Weights of a small contrastive audio-text model.
Model: 5.23M parameters, log mel input, encoder arch convmixer, encoder norm batchnorm, encoder activation celu, encoder patch size 4, encoder depths [8], encoder widths [192], text encoder width 256, text encoder layers 6, text encoder norm layernorm, text encoder activation gelu.
Training: soap at rate 0.0021, batches of 256.
Data: 39062 training examples, 47.8 epochs.
Rows from block 3 of the audio encoder of a small contrastive audio-text model, named by matrix and row number. Each number is 50 + 10 x the weight over its row's rms, rounded and kept within 0 to 99. All counts start at 0.
After each channel's rows are labels from the 100 clips, of 14848, where the channel reaches its highest value: "strongest on" is what is common among them. Only what is clearly more common there than usual is listed. The data: simulated sounds of rotating machines with and without faults.
# pw: pointwise conv (encoder.blocks.3.pw.weight, 192x192x1x1), inputs 144-191

pw.47:49 50 50 50 49 50 50 50 50 49 49 50 51 55 42 50 50 49 50 49 50 50 51 48 48 51 08 49 51 58 53 52 50 44 52 33 50 47 83 48 50 50 50 50 52 49 50 51
strongest on: conveyor; speed: slow

pw.88:51 71 50 48 49 50 51 55 50 49 52 43 46 34 50 45 51 59 50 61 52 51 37 57 48 50 77 43 41 25 50 43 47 72 73 46 42 50 84 46 48 51 63 43 51 36 51 49
strongest on: turbine; gearbox

pw.127:48 47 51 49 49 51 48 31 48 33 49 47 50 00 48 63 48 54 49 50 52 49 27 63 51 53 49 48 52 35 27 25 59 48 42 49 49 51 47 39 49 51 44 52 47 52 51 65
strongest on: clipping; text has "clipped"

pw.158:47 45 52 52 50 50 51 25 49 59 58 53 51 41 48 47 44 53 50 52 50 46 52 52 48 50 53 50 51 51 51 30 47 52 39 42 46 49 47 47 47 49 47 53 58 52 52 61
strongest on: bearing knock; electric motor

pw.124:37 50 48 43 49 38 50 66 50 50 46 46 47 74 48 53 48 50 53 47 64 60 55 51 49 53 49 50 51 45 43 49 50 52 50 54 53 51 38 51 47 50 50 51 48 70 53 51
strongest on: gearbox; piston engine

pw.148:50 39 48 42 62 51 44 31 50 47 44 46 51 49 79 49 49 49 49 35 49 49 51 49 45 49 56 51 53 23 19 61 49 47 52 48 51 51 49 49 50 54 47 50 49 51 50 48
strongest on: reverberation; text has "room"; text has "reverberant"; muffled (low-pass)

pw.102:50 42 54 46 50 50 52 48 48 45 48 49 50 50 53 47 49 96 50 49 51 45 51 49 50 45 38 53 46 43 49 68 46 48 50 50 78 87 50 66 48 50 55 51 52 48 50 46
strongest on: compressor

pw.121:52 49 45 50 50 34 50 51 49 50 74 50 25 50 50 49 50 50 48 53 49 50 50 51 51 62 59 69 90 49 47 51 50 44 39 50 48 48 60 40 50 59 51 42 50 41 50 51
strongest on: speed: slow; conveyor; compressor

pw.43:53 98 48 51 47 50 48 50 49 54 52 50 50 50 50 41 50 52 51 50 52 48 48 50 51 48 51 51 49 43 50 50 51 48 50 50 51 49 49 59 48 33 61 51 63 50 49 53
strongest on: speed change: steady; gearbox; electric motor

pw.160:60 52 49 65 47 50 53 42 99 56 32 50 50 41 49 61 50 37 51 57 47 49 50 37 49 51 50 36 43 56 50 29 50 50 50 50 52 50 49 59 52 50 49 49 49 39 53 51
strongest on: piston engine; conveyor

pw.85:50 50 47 57 50 48 51 49 46 50 50 50 50 48 54 48 50 51 50 50 50 51 40 44 39 50 53 51 51 46 48 54 50 52 49 50 50 45 49 99 50 50 49 61 50 46 50 50
strongest on: quiet level; speed: slow; compressor

pw.14:50 44 48 49 52 50 56 50 40 49 50 48 50 50 57 43 56 51 52 50 50 76 67 35 48 51 51 44 68 61 51 56 52 38 35 50 35 49 48 52 52 47 51 51 59 50 54 50
strongest on: muffled (low-pass); piston engine

pw.115:45 45 50 47 51 34 49 44 50 50 50 50 46 71 50 44 53 28 53 37 50 49 55 55 42 66 50 51 49 49 50 51 52 48 36 81 50 51 30 51 57 49 51 74 28 49 52 50
strongest on: text has "speed"; speed: medium; imbalance; compressor

pw.12:49 50 50 51 49 50 53 43 99 59 50 61 99 48 50 52 51 50 49 51 51 51 45 50 49 48 51 49 50 51 48 83 50 46 49 50 49 52 49 46 50 49 57 45 46 51 50 49
strongest on: rattle; compressor

pw.166:50 57 50 58 50 49 49 46 89 49 47 50 52 51 48 48 50 51 50 94 51 50 75 49 51 48 59 47 34 48 45 68 50 34 46 49 47 52 60 59 68 50 48 51 50 50 49 50
strongest on: conveyor; compressor; thin (high-pass)

pw.169:50 50 50 53 50 43 49 49 23 44 49 50 50 51 51 54 50 50 50 99 50 45 50 49 51 37 48 54 75 49 51 51 50 21 54 50 49 40 63 58 51 51 50 52 50 50 46 51
strongest on: compressor; conveyor; thin (high-pass)

pw.17:50 55 48 51 49 51 51 55 47 54 48 48 33 51 54 50 50 49 50 51 53 51 25 50 51 49 47 50 51 61 49 40 53 46 50 53 51 51 50 51 58 15 52 51 49 53 49 48
strongest on: state: faulty; rattle; turbine

pw.44:50 52 47 51 49 51 49 50 49 51 52 50 50 48 47 68 49 52 50 49 55 52 55 59 48 49 47 50 50 49 55 58 51 39 47 48 50 50 44 47 56 48 50 58 51 42 53 40
strongest on: slowing down; gearbox

pw.28:56 48 54 48 40 47 56 53 46 43 51 53 67 48 21 45 52 43 50 50 50 49 65 32 50 51 22 47 49 51 49 48 55 49 61 81 46 50 48 52 48 49 48 50 31 49 50 48
strongest on: reverberation; text has "room"; text has "reverberant"; turbine

pw.167:88 48 65 74 53 47 48 51 50 46 50 49 50 53 51 60 51 51 50 53 00 44 55 50 50 51 54 49 50 48 50 50 35 49 46 51 55 53 40 50 50 50 50 24 47 51 50 57
strongest on: piston engine; speed: fast

pw.39:59 60 64 37 53 43 43 51 52 53 52 51 50 44 39 53 51 12 50 50 49 48 49 49 52 50 48 51 59 52 51 49 55 49 56 46 49 49 12 50 43 47 49 50 52 50 48 50
strongest on: speed: fast; compressor

pw.63:48 50 75 70 56 96 49 74 48 48 41 46 49 47 50 59 45 44 59 46 42 50 51 46 48 51 54 49 68 47 48 57 44 51 49 12 55 57 49 53 44 51 49 63 51 50 45 52
strongest on: bearing knock; electric motor

pw.54:50 68 47 50 49 47 46 49 50 54 50 51 50 47 49 25 50 66 55 25 52 53 50 48 50 41 50 44 99 48 51 49 50 34 51 35 55 43 49 50 53 49 43 45 52 49 37 50
strongest on: turbine

pw.75:76 48 71 49 32 54 52 68 50 44 51 39 50 26 52 48 36 36 51 51 51 50 46 48 47 49 51 49 48 54 54 50 51 51 37 77 56 47 50 51 50 50 52 39 53 52 49 51
strongest on: imbalance; electric motor; machine: piston engine

pw.71:53 34 50 49 48 49 50 40 50 44 50 83 50 58 48 51 51 50 43 49 50 50 92 50 49 50 49 47 50 50 57 55 49 49 54 51 50 35 50 48 73 48 47 50 53 51 97 55
strongest on: thin (high-pass); gearbox

pw.150:49 46 48 45 56 50 50 68 50 37 48 50 50 51 28 41 47 29 50 50 57 50 07 64 46 72 54 50 50 48 53 52 51 49 52 52 53 53 50 51 50 50 57 51 54 49 49 48
strongest on: imbalance; gearbox

pw.87:62 51 50 48 40 54 49 53 50 71 59 53 48 24 43 59 49 51 50 50 48 49 51 51 50 52 57 56 49 65 51 52 79 50 51 50 53 50 60 52 47 54 40 50 49 49 49 47
strongest on: electric motor; turbine

pw.136:53 56 48 59 46 48 48 65 51 58 51 46 55 44 23 69 48 53 52 52 46 46 50 48 59 38 43 49 50 48 52 18 21 52 43 47 69 74 48 50 54 50 50 51 50 44 51 53
strongest on: state: faulty; rattle; bearing knock

pw.38:30 44 66 51 92 54 53 49 50 67 50 37 51 50 35 52 51 52 68 51 76 50 48 56 44 52 50 49 54 48 50 49 41 49 40 46 59 50 48 53 53 52 61 54 52 59 49 15
strongest on: state: faulty; bearing knock; imbalance

pw.15:49 53 43 79 51 50 48 41 49 50 50 46 50 49 49 50 46 47 51 51 52 50 48 51 50 48 50 52 40 51 50 44 49 42 50 49 51 50 48 39 50 50 50 56 53 48 50 49
strongest on: reverberation; text has "room"; text has "reverberant"; compressor

pw.185:53 54 50 50 50 50 45 48 51 49 51 49 50 46 49 50 47 48 50 35 63 49 50 57 50 51 50 52 92 51 50 60 50 36 51 50 40 51 47 50 50 50 52 50 51 50 50 52
strongest on: slowing down; turbine

pw.52:50 43 50 50 56 51 51 48 45 18 53 48 55 46 91 51 53 99 50 53 18 52 51 48 56 49 53 60 59 52 52 47 50 58 51 50 55 51 50 59 49 47 50 53 54 49 49 48
strongest on: speeding up; compressor

pw.178:51 45 55 56 48 66 53 25 43 27 51 50 50 44 48 47 57 47 50 51 49 54 75 26 50 49 49 52 50 61 47 55 32 50 37 52 58 58 54 58 52 55 37 50 55 47 29 47
strongest on: state: faulty; reverberation; text has "room"; text has "reverberant"

pw.31:49 50 69 41 76 50 48 51 49 50 56 45 46 48 02 41 51 64 53 49 51 40 38 49 49 49 51 48 51 51 60 47 50 52 36 74 73 52 62 33 51 51 54 47 50 50 15 49
strongest on: speed: slow; compressor; imbalance

pw.1:52 51 43 26 49 15 49 59 52 51 51 69 50 77 61 48 47 47 49 50 53 58 51 45 50 67 52 53 49 81 50 54 48 48 51 47 55 69 46 00 25 49 51 50 53 50 49 60
strongest on: compressor; text has "speed"; speed: medium

pw.162:50 36 49 50 48 50 40 51 50 53 52 51 50 50 39 51 67 33 50 53 53 50 01 50 49 50 48 50 51 49 61 50 47 50 56 57 49 50 48 50 49 50 49 38 36 55 44 42
strongest on: speed: slow; electric motor

pw.21:51 18 50 54 52 47 52 44 48 49 49 52 48 51 50 57 53 53 51 50 47 42 65 51 51 50 45 38 50 46 48 45 62 51 49 41 49 57 83 50 52 49 49 53 50 51 45 50
strongest on: gearbox; turbine; clipping; text has "clipped"

pw.27:50 50 44 52 50 52 47 58 51 44 34 19 49 53 47 82 46 53 58 51 44 50 45 47 53 36 51 48 50 70 54 50 48 48 50 49 28 52 53 58 48 50 74 51 46 50 49 48
strongest on: speeding up; gearbox

pw.144:50 50 52 50 51 51 51 51 50 49 51 50 48 50 51 51 50 49 50 67 54 43 44 50 52 99 50 50 00 54 49 49 50 85 50 50 49 51 48 51 50 52 54 51 54 48 50 43
strongest on: speed change: steady; compressor

pw.89:79 51 42 48 49 49 49 49 50 53 66 30 51 45 56 50 54 50 43 48 73 50 47 51 48 49 50 50 50 51 24 50 58 47 44 41 48 49 50 52 49 50 38 48 51 50 46 65
strongest on: speed: fast; piston engine

pw.50:57 49 58 51 50 30 53 50 48 44 60 48 49 56 50 50 51 20 50 50 50 47 51 50 50 45 53 51 49 47 49 41 46 48 47 45 48 40 24 33 60 45 90 48 64 49 52 51
strongest on: speed: medium; electric motor

pw.155:49 49 50 45 63 49 57 61 51 52 47 49 52 52 00 53 49 46 54 50 52 50 54 48 38 51 50 49 49 77 50 51 51 50 44 51 30 53 50 22 49 79 61 53 51 49 49 43
strongest on: muffled (low-pass); piston engine

pw.13:47 50 52 49 54 51 51 48 54 49 37 42 53 52 84 50 51 53 49 51 40 47 66 51 52 49 49 53 52 49 49 39 47 50 45 52 49 50 40 57 49 47 56 74 53 51 48 53
strongest on: state: faulty; electric motor; squeal

pw.18:57 47 49 52 62 46 50 87 48 51 54 02 50 57 50 52 49 50 52 49 70 51 53 48 53 50 49 51 48 51 26 12 15 51 30 48 50 49 50 47 53 50 52 41 56 40 47 51
strongest on: gearbox; speed: slow

pw.184:51 51 50 52 51 50 48 50 99 48 48 50 63 52 41 50 50 49 55 51 52 50 50 25 44 50 62 51 50 48 51 63 70 50 48 51 39 16 48 45 49 49 52 49 55 47 51 47
strongest on: gearbox; electric motor

pw.141:51 49 49 48 45 47 48 46 50 59 45 42 23 40 44 51 51 49 52 48 46 51 44 64 53 52 53 51 42 91 51 49 52 39 48 51 51 51 50 49 61 49 27 59 49 49 32 50
strongest on: state: faulty; squeal; rattle

pw.168:37 35 79 53 51 48 46 46 44 51 50 50 51 44 58 50 49 62 52 50 51 35 50 51 56 49 50 50 52 52 47 49 57 52 48 85 49 50 53 51 46 51 53 48 46 59 33 47
strongest on: bearing knock; compressor

pw.165:52 96 48 51 50 50 52 35 50 51 33 50 50 50 50 35 53 52 49 50 23 49 62 52 50 50 50 49 50 62 52 53 51 50 61 69 55 96 50 49 48 49 48 47 36 48 46 59
strongest on: reverberation; text has "room"; text has "reverberant"; rattle

pw.180:50 46 51 49 50 49 50 50 49 50 43 50 56 50 49 50 51 48 49 50 50 50 50 49 99 49 48 50 50 49 50 50 50 50 50 49 45 49 49 58 49 51 50 50 53 50 49 51
strongest on: quiet level; gearbox; rattle; text has "thin"

pw.120:49 47 51 41 49 49 47 48 37 50 57 61 53 91 48 58 49 51 48 55 49 44 59 40 50 46 39 48 40 54 44 52 53 49 46 53 51 50 50 51 50 48 75 46 69 49 51 56
strongest on: rattle; compressor

pw.41:60 51 52 49 33 50 36 49 51 46 50 51 52 52 52 50 49 51 50 51 50 51 49 47 49 48 53 52 51 49 49 50 54 53 41 49 48 49 51 49 48 50 49 50 50 50 50 49
strongest on: air leak; electric motor

pw.37:51 49 51 55 25 52 50 67 51 45 50 52 51 48 35 49 49 58 49 49 58 53 50 50 51 49 56 50 54 56 80 64 80 51 56 47 50 52 33 68 47 26 46 43 50 47 60 50
strongest on: speed: slow; gearbox; piston engine

pw.72:54 61 52 48 51 49 55 50 49 51 47 48 53 49 52 51 51 52 84 46 43 48 35 50 49 56 40 53 51 51 30 55 53 49 47 65 33 53 52 45 51 48 48 37 49 55 67 50
strongest on: electric motor; state: normal

pw.97:50 49 40 49 31 49 48 48 49 50 46 46 40 53 33 50 49 60 49 49 47 31 53 25 47 51 59 36 49 34 56 44 47 48 52 49 62 50 51 51 44 13 46 38 55 29 61 43
strongest on: thin (high-pass); pump

pw.45:52 50 52 49 71 50 46 52 50 52 69 49 46 70 33 48 54 52 52 50 63 45 45 53 50 48 51 52 49 56 48 53 49 46 44 49 50 48 64 50 53 51 60 46 18 63 43 49
strongest on: speed: slow; compressor; imbalance

pw.90:89 50 51 58 00 50 46 85 50 60 49 40 44 51 52 52 49 51 36 50 47 46 48 50 50 50 50 48 50 50 50 43 09 46 25 48 57 49 50 45 52 50 50 51 57 58 51 36
strongest on: piston engine; speed: fast

pw.62:49 52 50 52 55 81 57 49 49 41 51 44 46 53 36 48 42 50 59 54 50 51 49 40 49 35 62 48 46 50 50 99 50 51 47 49 50 60 56 51 49 53 64 52 49 47 52 53
strongest on: reverberation; text has "room"; text has "reverberant"; turbine

pw.183:49 51 50 52 50 47 59 51 41 50 50 49 51 50 69 52 47 51 54 51 49 52 50 49 50 47 55 49 50 50 50 49 46 51 50 50 99 47 50 49 50 47 50 48 50 53 51 51
strongest on: clipping; text has "clipped"; turbine

pw.4:59 47 50 49 46 48 51 49 48 54 49 49 52 41 50 53 53 55 50 50 50 48 53 51 50 64 46 50 59 48 50 50 50 58 50 49 47 50 49 99 50 52 49 43 49 52 49 51
strongest on: compressor

pw.68:52 52 50 37 37 49 49 48 50 52 50 50 51 50 39 46 52 46 40 65 56 51 54 50 53 57 57 48 52 51 53 51 49 56 45 49 43 46 54 50 37 51 57 54 50 43 54 49
strongest on: speed: slow; compressor

pw.112:50 47 48 63 49 49 46 50 91 25 50 46 54 50 56 40 48 55 50 50 50 51 52 54 50 50 52 52 48 35 49 70 50 50 47 53 47 18 50 60 53 49 42 49 50 45 61 41
strongest on: gearbox

pw.109:51 51 99 51 54 49 60 50 51 55 56 49 50 50 53 64 43 49 51 51 48 51 51 50 45 51 75 57 50 48 50 50 62 51 49 49 50 68 64 50 46 50 77 67 70 61 50 60
strongest on: bearing knock; conveyor; machine: compressor

pw.172:50 48 50 43 49 51 50 58 50 44 53 44 47 60 47 46 51 60 51 48 51 50 00 23 50 51 51 48 47 49 50 51 28 51 49 53 50 51 52 49 51 58 08 54 32 46 47 49
strongest on: speeding up; fan

pw.29:50 50 50 49 50 50 50 50 44 53 49 50 99 50 50 50 50 50 50 48 50 51 50 41 53 51 44 50 45 48 51 57 49 43 43 50 50 51 47 47 51 51 50 50 50 51 51 50
strongest on: turbine; gearbox

pw.2:65 50 27 51 50 49 67 27 50 61 71 59 51 46 61 54 49 51 49 49 50 51 47 21 49 51 50 58 50 50 49 64 56 51 71 45 55 51 49 52 50 50 86 48 50 49 60 51
strongest on: turbine; speeding up

pw.49:49 64 50 43 50 45 41 56 50 47 50 50 39 49 48 50 50 50 50 53 50 50 50 47 00 54 51 45 50 50 51 49 50 50 51 42 41 61 44 50 50 49 40 50 49 47 42 49
strongest on: state: faulty; rattle; electric motor

pw.147:46 53 51 79 00 48 50 49 49 48 55 52 49 29 75 49 52 59 49 41 53 49 48 49 50 56 50 51 50 50 49 00 49 44 26 50 50 49 48 41 64 46 51 43 59 50 50 62
strongest on: bearing knock; piston engine

pw.153:52 47 76 43 81 49 50 56 50 49 46 27 50 51 50 50 66 53 50 50 78 36 44 24 50 50 51 48 51 51 51 50 47 50 50 50 46 42 51 50 49 50 50 49 51 53 61 50
strongest on: speed: fast; imbalance; gearbox; machine: turbine

pw.30:29 68 50 50 60 56 49 33 07 52 71 49 57 48 56 50 49 50 51 54 63 29 49 57 48 49 50 50 50 50 37 72 42 48 72 53 22 38 44 51 62 47 58 53 65 41 61 42
strongest on: electric motor

pw.100:52 22 44 50 48 49 50 44 50 48 49 50 44 53 34 52 48 55 00 48 51 48 48 49 48 43 50 57 51 42 51 50 53 43 39 51 59 47 54 53 50 38 48 52 47 47 53 48
strongest on: reverberation; text has "room"; text has "reverberant"; turbine

pw.170:50 51 40 50 51 73 37 59 49 46 51 49 49 50 62 53 53 48 51 52 51 47 51 47 52 48 46 49 35 42 45 53 81 31 45 62 47 52 50 51 50 50 43 52 57 47 50 50
strongest on: conveyor; speed: slow

pw.82:50 50 47 50 51 48 51 49 50 40 48 50 41 62 44 48 52 50 50 46 48 50 49 53 51 50 51 46 55 50 49 50 51 42 50 53 45 48 30 85 49 50 51 45 50 48 49 50
strongest on: conveyor

pw.33:50 41 52 50 49 50 42 48 37 67 49 50 76 51 50 47 48 51 52 25 50 48 49 52 49 56 53 51 52 49 52 50 43 56 52 50 41 59 50 51 51 75 50 50 53 50 50 48
strongest on: muffled (low-pass); compressor

pw.173:76 50 48 51 50 50 43 50 50 50 51 40 17 48 47 48 50 54 48 50 50 49 50 51 46 53 49 51 51 51 47 49 50 51 53 48 50 65 46 50 50 79 51 49 40 39 53 51
strongest on: quiet level; electric motor

pw.181:57 52 49 50 46 48 62 52 34 12 53 00 51 49 54 47 49 61 45 51 50 52 50 46 53 51 62 54 50 50 55 59 54 51 43 39 55 52 54 53 64 75 35 40 49 52 65 48
strongest on: thin (high-pass); turbine

pw.116:35 62 60 51 35 51 56 35 23 57 54 42 50 76 43 60 23 55 48 49 52 17 48 58 52 50 50 48 50 51 50 38 72 49 50 41 50 52 49 64 57 48 51 52 51 50 51 48
strongest on: piston engine; rattle

pw.73:49 55 51 45 48 51 55 99 50 44 45 47 56 61 52 54 52 65 52 50 51 50 52 43 48 49 49 49 51 48 51 50 45 50 58 69 47 49 52 57 60 58 62 54 50 50 52 57
strongest on: electric motor

pw.79:49 42 45 50 50 50 60 37 47 50 53 37 51 50 48 54 52 39 49 49 50 51 48 14 51 49 45 47 49 53 51 45 47 48 50 45 48 48 50 49 49 30 25 50 48 52 61 42
strongest on: reverberation; text has "room"; text has "reverberant"; piston engine

pw.152:35 50 84 51 47 56 37 49 50 50 59 53 50 67 47 49 47 45 43 48 56 49 51 47 49 50 50 65 50 51 50 50 67 50 50 54 49 51 51 99 50 50 50 50 53 51 51 50
strongest on: quiet level; thin (high-pass); compressor

pw.77:20 52 77 52 34 59 45 56 50 50 48 50 49 51 52 59 50 52 53 45 99 49 45 49 50 50 49 50 52 53 51 41 48 45 52 48 47 49 50 50 42 49 50 50 50 49 49 59
strongest on: piston engine; speed: medium

pw.108:50 48 58 50 40 28 49 49 49 45 49 57 49 73 55 52 50 51 49 52 45 56 48 47 52 53 46 54 51 52 56 75 53 41 48 39 48 56 46 50 52 51 23 79 52 38 50 52
strongest on: turbine

pw.182:47 50 56 50 38 50 48 51 49 48 53 00 49 42 50 80 45 51 51 50 51 48 44 47 51 46 52 54 43 74 52 47 62 54 50 66 50 50 48 64 51 49 54 46 75 50 49 49
strongest on: speeding up; compressor

pw.161:51 54 56 50 65 49 59 51 26 49 51 50 52 49 51 52 49 60 48 60 48 51 49 55 50 48 53 53 52 47 72 60 21 59 48 52 50 46 67 47 42 50 52 49 44 45 53 49
strongest on: clipping; text has "clipped"; electric motor